A small image denoising autoencoder, trained from scratch: encoder arch pvt.
Rows from block 7 of the encoder, named by matrix and row number. Rows with one number belong to one attention dimension. Each number is 500 + 50 x the weight over the matrix's rms, rounded and kept within 0 to 999. All counts start at 0. Numbers have three digits each.
# v: attention value (encoder.blocks.7.attn.v.weight, 96x96), inputs 0-47
# proj: attention output (encoder.blocks.7.attn.proj.weight, 96x96, transposed), outputs 0-47
v.0:505572521525508522464546520513552469476450542531483457521452403516475422479510443598495517435465453447479531391575563436473480500520472572531488
proj.0:494361563487421476488426580503465558493466471586502503467423474430520510474507538464504450496506498578483458492471487495490544516575477489476580
v.1:499491508449516463456503506511510519561554529480486408505450531565454592530567466473462565561551526529587466513545523471593429520552445401523521
proj.1:484481473504580514527550403533498501483555514470543512404559574455433461495480491432456529460498495576443537492441415516511494551502538477466482
v.2:432609492536505495515420524528551505499456536505556575519384437445511494483466479561464531467443495485494584471525476575406559496438492549610527
proj.2:545484480467439494481504580501524486496442561522485438560491427480532476501530509540554440535457509461473399446432525479525513456550408467479552
v.3:487574496616538476483534508415558566540505458518550347464423492522552532504486485416536485621334492506564428620570585436509572442533543553549547
proj.3:536498404478520488430481476508509454506448561482418540507560512441515454444505645594650454479517489471527495521509524552507414579482478550575474
v.4:542424556487544465488536516453413506452439447452603539516467498531560494558503508470490409445530599589500535448448580520491541478539508543594495
proj.4:561551482510515545455522483492501472518517451505348496544556446568504577520516535537504570484547454506567482529506431503501472599474511508525479
v.5:560499497573495455469571526525470461579438481500518498476556507447514434540475486455442521504452555449460485566482410490462597478599462484487475
proj.5:473538456442486505377412490428492494529469484454516498538453454540527545416451558582531524466491512419533483446503584583491452446395500563542502
v.6:487469550466427557558468479563508512494483561439513515508502493499469497536493529496425445540604587470506502509547469498495462509550583446517477
proj.6:539509466534481467534522547483520452482469514435505482565515494483521492455466460482558527519521462492469552514487513490535503566495460497459507
v.7:520468456469498424399504487575394447468466464554344514515504519476420484402591523519504510455465473491457440517419484550482466602369456493509548
proj.7:477506549556494613577490507460508581500545503547532480391453537516484501592488423494441506461469568542520511519571450476471522366510576492528511
v.8:468503517510430522522507528546413506482528497543504507486472449451493485438493504535403522522563430428552546510444532524520553504501459473472487
proj.8:507500507477532484459427559539528511503472525487519484582512447558506505475521474530551502482479500492463448407478459530453490472561519479462576
v.9:403485541457525557530495403507486470437514636542505492474533465487455534458468459575519516406424370576458447558455418547565461530591446493493534
proj.9:542560499518532453590506507539440516483458507540508504513464483470503433497506505479548428584480544447495502448482557431529494487495490507529511
v.10:513456489506485485477488410539575395575430547521547650560561487563598436579555555556477460522438485534502513505477405525563548548577490499492547
proj.10:477521586481430491463476512443372617502570488484578427555473485535494471408457527479395553494525425418448478449534537559586551470414506597490463
v.11:542462576426446657518418435566498481449461544401482510533520545616518522544508562551503531525501481571571597551512461500563413424496580514516494
proj.11:537529466532522443548530517450505530516557483536456485458585534438507450412530449401424490498523490550465593549528501411576514628435469494443371
v.12:485540480567454479426436495544582472488502553581403488451509430465504506570555514530539493537552510444531459533514407497490417539499413530558520
proj.12:442490554469462484487460560466384639513521502502574494479440600473478364454533535443414495469481463506434497400522468530546509469481571541486454
v.13:547566504566506479493484514489514466553495527602483471422512488495566513446540453521606614493511413494549492542476454482452530517548465526478615
proj.13:497531501485448523498490478499432565461477496449531506493509540538453523549417547523438474497447502472532487490480450515544476486457545514538460
v.14:469528560435502453472495489474398466370522474541591394414578554461410502462532457518610553495478429493471459471493479478503394461509508569442528
proj.14:503475419537539492549465489505545479514548475472444481471430484500479535540507489495451455501504616535530530594464461537445517499500465458534384
v.15:461549562509447558473492505584398463489606495567494442476411475482505538499509425579379496452542554443463498490469538503554485602497414398470527
proj.15:474533501478533480543459611582472562484465534490532477567507509589420448523520537441592506512463441502490460412431425527425465500548580521375589
v.16:514483492495503560431464411446622551470477537490544486503556512559470519475501549526491506545549560532546495513406435509595584493533487477485533
proj.16:469497524543447465548585499518407484473538502484525551513563504559512432529505469486440473493502427433525499533541533476522504535434562519496477
v.17:558416551546536562507610571499438504459437500394607480576507604529481521584473527364442466477488578593444533519481508514589581477535476528533449
proj.17:505601427456569451475473449464513445564491478503458617563625474496501511469609445565546537546552443403561497447515516409493468577428472424469463
v.18:568488509442515478482516545441488648479395426525557474529539526502481479530517534495603542436501546550524499449564462469561491487519496535501470
proj.18:522498422524490509523522421542548433517560411498462555489510455482514522470592390493489457493540559496550558559504501446468490489459462501501501
v.19:566478434458571470471532524521495451526487540492432497505552525592479402487517522473506525495542560493479509518501572500434466480453516529542482
proj.19:479441619509427543493511466423557524492546473485516503448449559451484550524477445464388527437494491547508508582569452432520571482524471446476453
v.20:446538565508519520441451468432456567497433474386639521506495543569484469497519424541522616489443546589479464452540500409548488517471556478455526
proj.20:622509438546488463517549424564569414532592518532351460476498525508516539479502496518569462534557536541556591626492448462519509571516383506536419
v.21:503590447477468484525538506599529544511505496486507493524496509531487543528462522588535456435648520460571554408582511520571533475439516558512480
proj.21:425382568534481498593532540494451529433520454500573541481466482421499515534520510417380465503468504554449512525466553401501495526571506518416562
v.22:560493489505590432453470530448542475522385453542440524453488466419512506620497425544459514541394462534554564610545492463512466499615445477544550
proj.22:496562506445535543456508390522438535498561507544515488456473545496482407427533577512516517455491494496489456410487482562557514496389531514492448
v.23:541447567438471501524561509492551480489459441460470523536474435560505482538480504452558406489537553519488467479508491508497502465496520479514498
proj.23:466467437509522493488499512495537448512487508520537466459530568473467510431515548458505508507489412502513491551481544518488514516483499512423494
v.24:457442434414384565523499511459476493524451516450501413429466421561478457547480578503586509439501486487497492469534584523560447424441496552567442
proj.24:549448492531589533531474470504524440481521463549466500457500495420476534511548492454455504449479529616515527527536488476464477513525546491418538
v.25:505430537447559538520447493380467512520485389546550556522516645527573522562494530519502485513487576554477530455461561500435484519531588500525444
proj.25:518594452521512474531566469565579482515501503430466442629562452596503550467565413489520500529525477445562471562530402456529551521450454456399473
v.26:451519596471449550556483506502571541492535494486546467484491419474488497562494496541523517547497495492486489518633479443540495477444541498484503
proj.26:523458432521534472493503536554456485477504528486500468505480502494496422461485646498531447483510530537439495470434548547515457576541490569532512
v.27:484467455529599565521501553439425459558563471435628522457463550525540508586458478474491481471485498546546532471518566485506486472554489462421525
proj.27:520499567441520418478464521539520497546574570537460522559537522554462514437612526471508537518572456443495429544531439509510566553512452497455416
v.28:457553436551495451475517534425556457465486421404421456498467499512536531459586524497478404542420516466511523503525561469544471565437449444432468
proj.28:435455501500538514536515506541515428490522566547521510442439550518450479547412535477605508465527457513500461519504551581453493462514600557555525
v.29:497521433494428504495518507587463481593542550521421484566559562485511446546498553538572492442522510478483469462562564505363318469524544557417395
proj.29:496481530469487493511500470441595530518494462454525494458433478415521561451492400403455523495476552596523575621471429434532552549493457497484493
v.30:590566530510480428447444530561580618471488580393502515547546424474441413538542577539468401440527466505578473449494404486422485526501529463529533
proj.30:494444481548458514538513622422494460489478525531506461455513505480560410447482483407424483545484594484427519521549607540535493478425507541495482
v.31:569511534614573473598527525530510489525571488555504482501511514482589529423520520494505460486505490517569531462475552557476594498518513520504492
proj.31:491513552477453519480500550476424574431423457451505563524533421516501545552476511570417511492513489473471458429496538433468455536570533453589558
v.32:529540514533502483476569463461415544545495403457419420510499513477499472516528487496551499445533501416505471502479494521528490553490495524437533
proj.32:543432487448493561539440476499448509470532442469455534527448508474492530518535501540505493450499465467497556589553478473459498439509561550570537
v.33:503493528488553528457548490533511520466452511332553440442570518603487494476622527488564439380470520540413536565508471490490447506483521578491487
proj.33:491458537482443524474476474471440540578629434632512471516487507352490490479517482442402524512433421562449444462471411481527551431521491446387476
v.34:495576493547599518525507528400532625584488452488486496459562586530481500515509497611629464512531436459439425451484461461489433490505518468437572
proj.34:501414575476470485503460415537436480444570417586493497476374532466524543520522465500415429479444472456489535624593487474572556426488563531583421
v.35:491531498544540494577485522464509524550319511385495509480543459532454614541466447499623465397484505505476509499462411513456421510510559494519537
proj.35:399432544531467554464498462527472393456597439638543552400397587471486458455457573460435445597528436496435513496531504455606597495508472584532426
v.36:440417449545560456555484478403512514462489515461539632490523499528527472484479551535539446502483527499514454370488465422488505502597497414428561
proj.36:532460611562474480443487466495467501513542440525520412474490496537539573426523404496339474517532507448515453521541481532584548469472563504520466
v.37:485571526577536529576443506555421514511555509421484426491496433532444431532497541473435519477483487510499507651473466493369474501534490605582393
proj.37:573420515450538516512507537461450597513502465485484370549482455464520539540542444511492546511455542448446510393466525503510466493544532344481560
v.38:588462558404477486486532535527448521551505556534458497400554506561486563507519557418466482467440467487487531419434491473477397463421541560585465
proj.38:451511339562515553486524443508612323483473528564480514481460578493484385502421440503514483551544497576513510536468499520530558498454410562512442
v.39:506492432567450448511485484471532405493427431523483460536526490625485501458453417513461475500498617441562490489464529529469593487427557607529591
proj.39:475485663524485538483501468480483522454526527452516582485432495421533488569447537541492539464495447477430548494527503518547524487610475461596539
v.40:474427578471550372612435461538409444479360550536450506533521559375528474516504565473545438486436529576433517466488511554531567438496475494533507
proj.40:524550415525535607428559474398534456466527372481479465504630465546559517478404438542390560469565557428560520467552535513525564446403498482519508
v.41:456418471528528537501506483505537531482477484495480454533460401483458545490539573545546606432476475500368518525517553423488548627427519514653440
proj.41:488544526517511452454484548520547521514471480539547501519486492607605498496513431457484386584481505571497487445461493446430441486523468396393496
v.42:530448451399442522499563509419522523611442437522515474468548542436478391499456491572590438567497563592546432386528516493486524469604571549487549
proj.42:441465518466558460483535360487521405490536442466554536491526514491495573429534454506358551474504512438528533564548533557542508539411469499616499
v.43:534517480568576563499535466457565518582520651429560523500388461440475545571478529456489553560531480511523518504507430452411541488585501486480465
proj.43:411545369435538446574492604567425456492462422505440545460508575611506478385506560523498481478537470492566477555508584519560447525383529595560455
v.44:501489471459440465394577497529476498472462457496517392449478536535512445524503551453512533466530564540563481527512507510537459475549546533500483
proj.44:492475497477524488503533395410620503577504511457514493522572462426488573448577376571431572511491460502488536541477486506506460511501491427515473
v.45:496513435403527560565534506613558609587491445517476446450511542568353416473534484488337485464424511484452539385462439490487524552468626533571440
proj.45:521462504487395375353490494503575342465487530562427642553408583448549434599451642501628475521568393498550524644505439495536565458492365646506517
v.46:446488602439481436537432496540435574510591517529523523447478501510527550461460531469496441494498420474573563464476520479534562421440446428507498
proj.46:549547427508523495426506520489505472474427522565488538540500466527519464506492533530492518544508526542534511474503560546446495545483444577489498
v.47:584484412425526503567524517489532559458571367463479477508516461583539481463514450542659517349575447498441501510539454425529543578435495440529512
proj.47:434455595490490498464529586604494449453476572511610457494523464487424519635465565408437461554353547493481503486428522470421416477589596494461547
v.48:446604495530544510517485463495444435512430494517454483507541484461454509546506517551558536531445473478510500525466527587545444492440545537521486
proj.48:488432528531466524573483494490515547477552481488546548495425536509517484500527509505550478557541471436479508441509560443519529461541460519486500
v.49:597410516497564546518486475521536517500579475464503604482510512542528459504517450501472479474537530468478522524509516439482569497518485508431463
proj.49:436532542506462458528469576533488461497483507519526489509487540508496505504473599496510495473472452521516443533492518521498475509515518554525509
v.50:596412543513515538528524516547523526527557598503584544577501445477545595504486423464475382476497470537498508434460480448430442513524646502514444
proj.50:462544465474516499548494511450449479507486509480427498453451549485436423459445503459455500484455531531460446489504519528518481550450514564650468
v.51:448508517484529558443524502520534538457359504424494464466438538478527498513454597509480544593430468622602522545473492496491507469559540490499454
proj.51:480476518518464440491521476469523446577508409565470572534566528543527518392549489477469497556645391444483479542545546452574522513413438604455475
v.52:516511524538433513495445484517505538474582505511524484520508446428502449438550499526522521489514465463520449477450480490547544506428430526468440
proj.52:480455478518522528487523513550507453455460504499518516455540483587519535563490487536477489525517526486520533433449536503445438537547548439489598
v.53:532478573504544536598437549447513521480514520544477473426476435545576618571528526571527414481503452444509564535515501448492616529429501380478450
proj.53:522493490468536536471441536636416576478479536558507517494401464589464442509471529441499483502453543537465469412524571518422442514505522534530517
v.54:563523530452507532567510501497637449455488491498516588468482511573448545461553416464434436447431597524641530426453422519514508445576523436560578
proj.54:430440586522447431421523494526477446456423581539477501480527524446470461515383574461518489535478447514473444439539441528586513539506515486523516
v.55:639617627423512508410546474441461569536525556476395451401537543549504496461544375507500445510492462512477479509504451459521512451478413536513497
proj.55:378391362541524538570499475587416391454513445595529554451446552475437549534499581503518483571463504530482529564469613546546520593537551565515530
v.56:478456606418431418478542463456465523562487427436456475428502525457550470489553553428495502449568525535477453503588494566569462483517412497506502
proj.56:548435401489617537537520396496537470507469497480501455478544498539482598468501502610516611499557532480562525496447561528461476577510498487446571
v.57:518490444527535435542533522552518479544580490582440471545444399526495494496472486536460554582435428499536517425499507589572642614477485485498465
proj.57:499521474478490505453459687552466467429446520386470634539461512583479466601419623436689446471539525430543462528538572474494455446487529614552619
v.58:478440552488530412505487496594523476500529474489518546526500494461483547442513482579556472464518514527582450483437478490559513464524526479426485
proj.58:533580599489513557526510500441497550485500518529513461497514465474514465522418446483432525450489511508438473445552499490491499458509539493520510
v.59:467452467403418607580540477506496631487436489562476501423595477591461531446514461587515426460477470543495431381486408595477458526466610506480503
proj.59:454468579522494422391456444571498311481500497627445663482371573538491497615454587462516494547525444525507524659516550496555530498557426655583524
v.60:584520474546595526488498453551613510460512581532568515512308417526477569544577467508441462419479506470576559496502472375422598534515479459463499
proj.60:473497479469443440529465647607399560482410507526462500543541485543507474476488620444535457537509426555478449461473517555475408514475536534479522
v.61:550521522510503493497406477460477500557493474422448545519547548524483472563517470452559519460486462493414548557513496489461436515458454503513573
proj.61:464493473534476521561507496542498531517574525565591425522522537449494513489520567502503502498447480538502502532422486524523544501521513524501417
v.62:540510577329492680495517520565572486445487491589502476376520472592552473507520473457541467496428559528601509533520447460551530419510487483466506
proj.62:441489494516471436517504505548557414505428572515476526463497555525412451467453584524497505486525463531492489504510583555484436592469483590572498
v.63:443438390564408578486518534503542549474557533428516517591507512485526528544550554524443440509592498456421496604561500540421423547454527511483497
proj.63:540559601441488495440444448498468621586543511554542452561489424470471532527537352441484479488380538579416474415485431461496531444555537374469493
v.64:547604522510476566536462540479453478515519635492515563458554520548473596437418493489519555437495556512576660532594463556395531451532548488434508
proj.64:442428469550513455454545467499600411496435467534543587508568458518515499479497469537442534528533414501476480527431556484524534547556483583598490
v.65:545489532461467623533487486471506506567530514517548451424519530522492512431572428544557533576538575438484451451403328558496494476554618468476484
proj.65:434517543530539431469467437488484498542563448507557598534533516541429473427482524515471494459498434505554504562556528351574492551490442524505450
v.66:491535559454479558428514404524498476487314502514509546472541420483466448445535388504570502506464554428586461486451365518499475513524594375466521
proj.66:408461476580514487497440378472479351502607447538624543442436607515430440423339555495448615495526393529517534536560575440591556561451442657413477
v.67:444497469447533506483389529499467527531425537464602497490498510604488479525475440505564574530611436527427546540478484454520489542497434473467546
proj.67:495516535488496466548523459539555505574603514553502444432458499474430493467550519497523433522455569506506499495468507522522498483447576510502482
v.68:543602545361450459479453446427491568421580436530539519422587501686455460459438470536605439490407482512588535540503498531449493448479584423445519
proj.68:434392486581508479479503459520524375683541389548570549488475482411527538431520577548427528526547465553559499530433547405474537560540392655492581
v.69:505428499459535541354541416523536633581466532494522546527507542538554507497492420509482436516441579585539457441453446480622437488440501470469505
proj.69:550468536502462532487435367536399567491656462638516530461423478426386512545458507450490543514504498517559537624563506506522583503564528574488482
v.70:402478473509415524474420514463475535612475498483432522496450408495547463519409548533423599589605459398409599459532490427439584489513534634534445
proj.70:570530550455588546485473531459510518517562501471514436599517455585532481496551456518558448458436553518494487479515504551516490420511534443523494
v.71:506469491463506570443601484523465416481500485445579437450535489401483481470450524469501499484583507482373557472569509487501540524564481509528502
proj.71:499542508484539444489442552491524455489481554574502508595479458529485526461535469464547494554463495481540468517510571554536531484465570496505539
v.72:514476477504458495452465517588412548490508496517584452495470463512462482530488502507481516473534426495503495517514424536500595533507540505523506
proj.72:546562427532538498490509516500515459433427499506473524536541437540509495472478451499501452519497509477516516477467548475521425493471454522457508
v.73:470589497407560564475437522424513569472447430520453466445497448614519378332503551537472452495457484508477543464474495488609606519512489533374421
proj.73:565448630472506486474461485510407518517663479560560488512454487459458529574466529462453498477452535506494504512555426534413573478528496480491505
v.74:464453462578477493565532493428486555606542526463490545500535521410463482452473492536555565501550463424468469529552527461446447480433498483443477
proj.74:442497445454512482487452498489570379423445528463554490488563455522502507522487475502440523495445509495479544447475522504480576474500538497509523
v.75:505497529573529522430512552451475580496506598560507456564353511394493525605508385497528490569478449476558449530454394456438506474505604507547543
proj.75:457496480524537542584505469535444498462481417452533470434654482563519521491577474529459504456518563509468519502488456521504462473491556597498395
v.76:563450535552528434517461520496505501518493497523549578521501473439548543562489513497549422489481548527623520426436544483456478526570512429476476
proj.76:505544494488462497539544474538469519450492504467540567579514507519443458520497509466547558451530455476538522553553462540563511480481533563511497
v.77:481406544454436436545505539523403344477550512481488436547517500472504512494448530509523580526545457511458453562553630431479526611556448528558495
proj.77:529565501468516540579512621502520532528411563377492485535440502527574506540559473451630419500494531498479507501493465480436471428469554464562497
v.78:492472442470399503506560517425518535285361448527588579524595483515589448496532507479467436448504423481543476487508503528537494527495515500500521
proj.78:507551512526540463588462486565438482581488471573403454493441528457374562456508511475527487512511582533543471484502516497457451603445478495452524
v.79:486441425514534469516504470526541507396459586457536498510563534537396469458518437458434422529472616501540388444425535508527519503417462516486486
proj.79:494498553506447493530465474482527466535454534552428485504439484442435534571439543475514538477522476535484543566549580481457480444481482497487514
v.80:372509481462514532456528468482529504527490445502526531461467508455477502474539451504567557534507532487487438512483514448450503539488604467451523
proj.80:462475523605502421539472449500532466497579502463504553517428534548494494467453520480460478464559384492498562560536504453600537515491529548483486
v.81:626470654367526500401559527453495547450503520529562472543423463457478516531532408422610425521514567479597419467512431525453516554585412396467555
proj.81:364465446506425561499488419535420375543486468509609536427515516501496512488482538478514501518506492562495519590483510439455468503476537701518445
v.82:495466445497509520528501498462506468420424483502527532549421506460521522564507542488442535465482433427518542450506504443485567491479466505518508
proj.82:486522492499437458560496602492444527538466521495433392474509525561512447453538517497501468470524557502466442442486510557452408448433538450430502
v.83:594504404473479475465518512460508465408491489570607477462547537524521446405505516442554450471511509528556477470366471627564609578473431487490585
proj.83:441500510532397494544508504530493482607451478523443532484472565377516576551537520464446463589507483492532432527607498416486469507484495570368502
v.84:512420534425517475396571456603475435514454481406518478497457558449422451404466517484463541505586587432472476498502563488559576633454446454485543
proj.84:489571518525462518503453504486547437445526564516530511546393560482506469549465461426567492551477429493491544481571512481539584434498583531461508
v.85:467512476489493431513505490509459494477560525468515547501509538492500428446442476525473519530490523493562527536461506541420552605538489549545508
proj.85:499505495534472498528524534477531454490441490475481493567471540515539489591520492481550461511515387478481502507481515446523495435462463518453524
v.86:512486418493486519528389490470634586410457479518521527524612516488500570472515405512495443527489492534585474490465444532468527350491584511565525
proj.86:436485523506456505494460393501497466538533527573487529483535563380474540473458589509442560468520509484503495551560551532557539489502436524512451
v.87:553554474427534548484541535496524600381418531438474489455504507493517544397502489502472423468544553542601489397448456490542488429483503441409479
proj.87:476447589551449435409516368538528386502638457563610594435411538504397497519478483486514549552557454531485524584583552506462565611488529585482523
v.88:466524603433521468558464433512402463397557487484534545502585472518484469440452448518556491439508567473521580464441469514513536499575489468397454
proj.88:476480516507498491545445511494485491572526481537609533560450481478459446469430562443557479478469427489556465487530522379487514482475467575499525
v.89:540556495585509538530517479471561434552442538476507540502541504444477478481494550487503476505438467463460595473494491533473524465421560450527476
proj.89:507508550493485433446460536488469535525523510563507487540553467525513482422472534514472549523525496499506475431524555511543531536528482476536550
v.90:557467524535589483520502525644459398488585535445501491507504583443488545495549458511385563424503550501450558437448509515524555459539466569463490
proj.90:510556475484473484506535520483583579469401582517486460593544467525464479512468401453545480493456506461540450514501526445497475504442501411507500
v.91:497485480527478547499488481465572603492517441494482530493550518498542483437497458532491494529491505522557440483464544427539450472482498507438492
proj.91:511479590520537428491435498520470543467550501541520503511495501463459528505458535486474537475521490467493549489511454536500555518531502464484536
v.92:510546548485493557504490505582516522583539521494523510524475533508415484463512495444545506563521620479423529508413411578432467549409527548463430
proj.92:529473482529516448428517472452587452439457459520496541600553483538520475590434487499445505504509333523480557550499515429571559458547502515456547
v.93:518448469433471499499518396584508559467549451462484425495453447439501414514562527410579564444640504528499442436510525488485535546558444491541492
proj.93:501490544470459507499465595425443552527492504499474518518473479490516494595525560502499504517477471521499532544513514490521450394510559532490486
v.94:544463563489476537535482491501522501437419491457541548453538515462522503482472488526548480502531540490524491490476511472538503560523500457418491
proj.94:474534521522511504473435473532509514490568534499587529494417533443477480418474488436520496503479454479490515450548512491541525484498548527508483
v.95:486597459472445511533496528543398635502542418460466430490457550473412536483486508547548517461562372517525466465457482457520601457449556475443457
proj.95:457484510492536477443513515494599423508525510483590513462566469513581528517551531527425482524457570444459514470531536462415514440504510565441497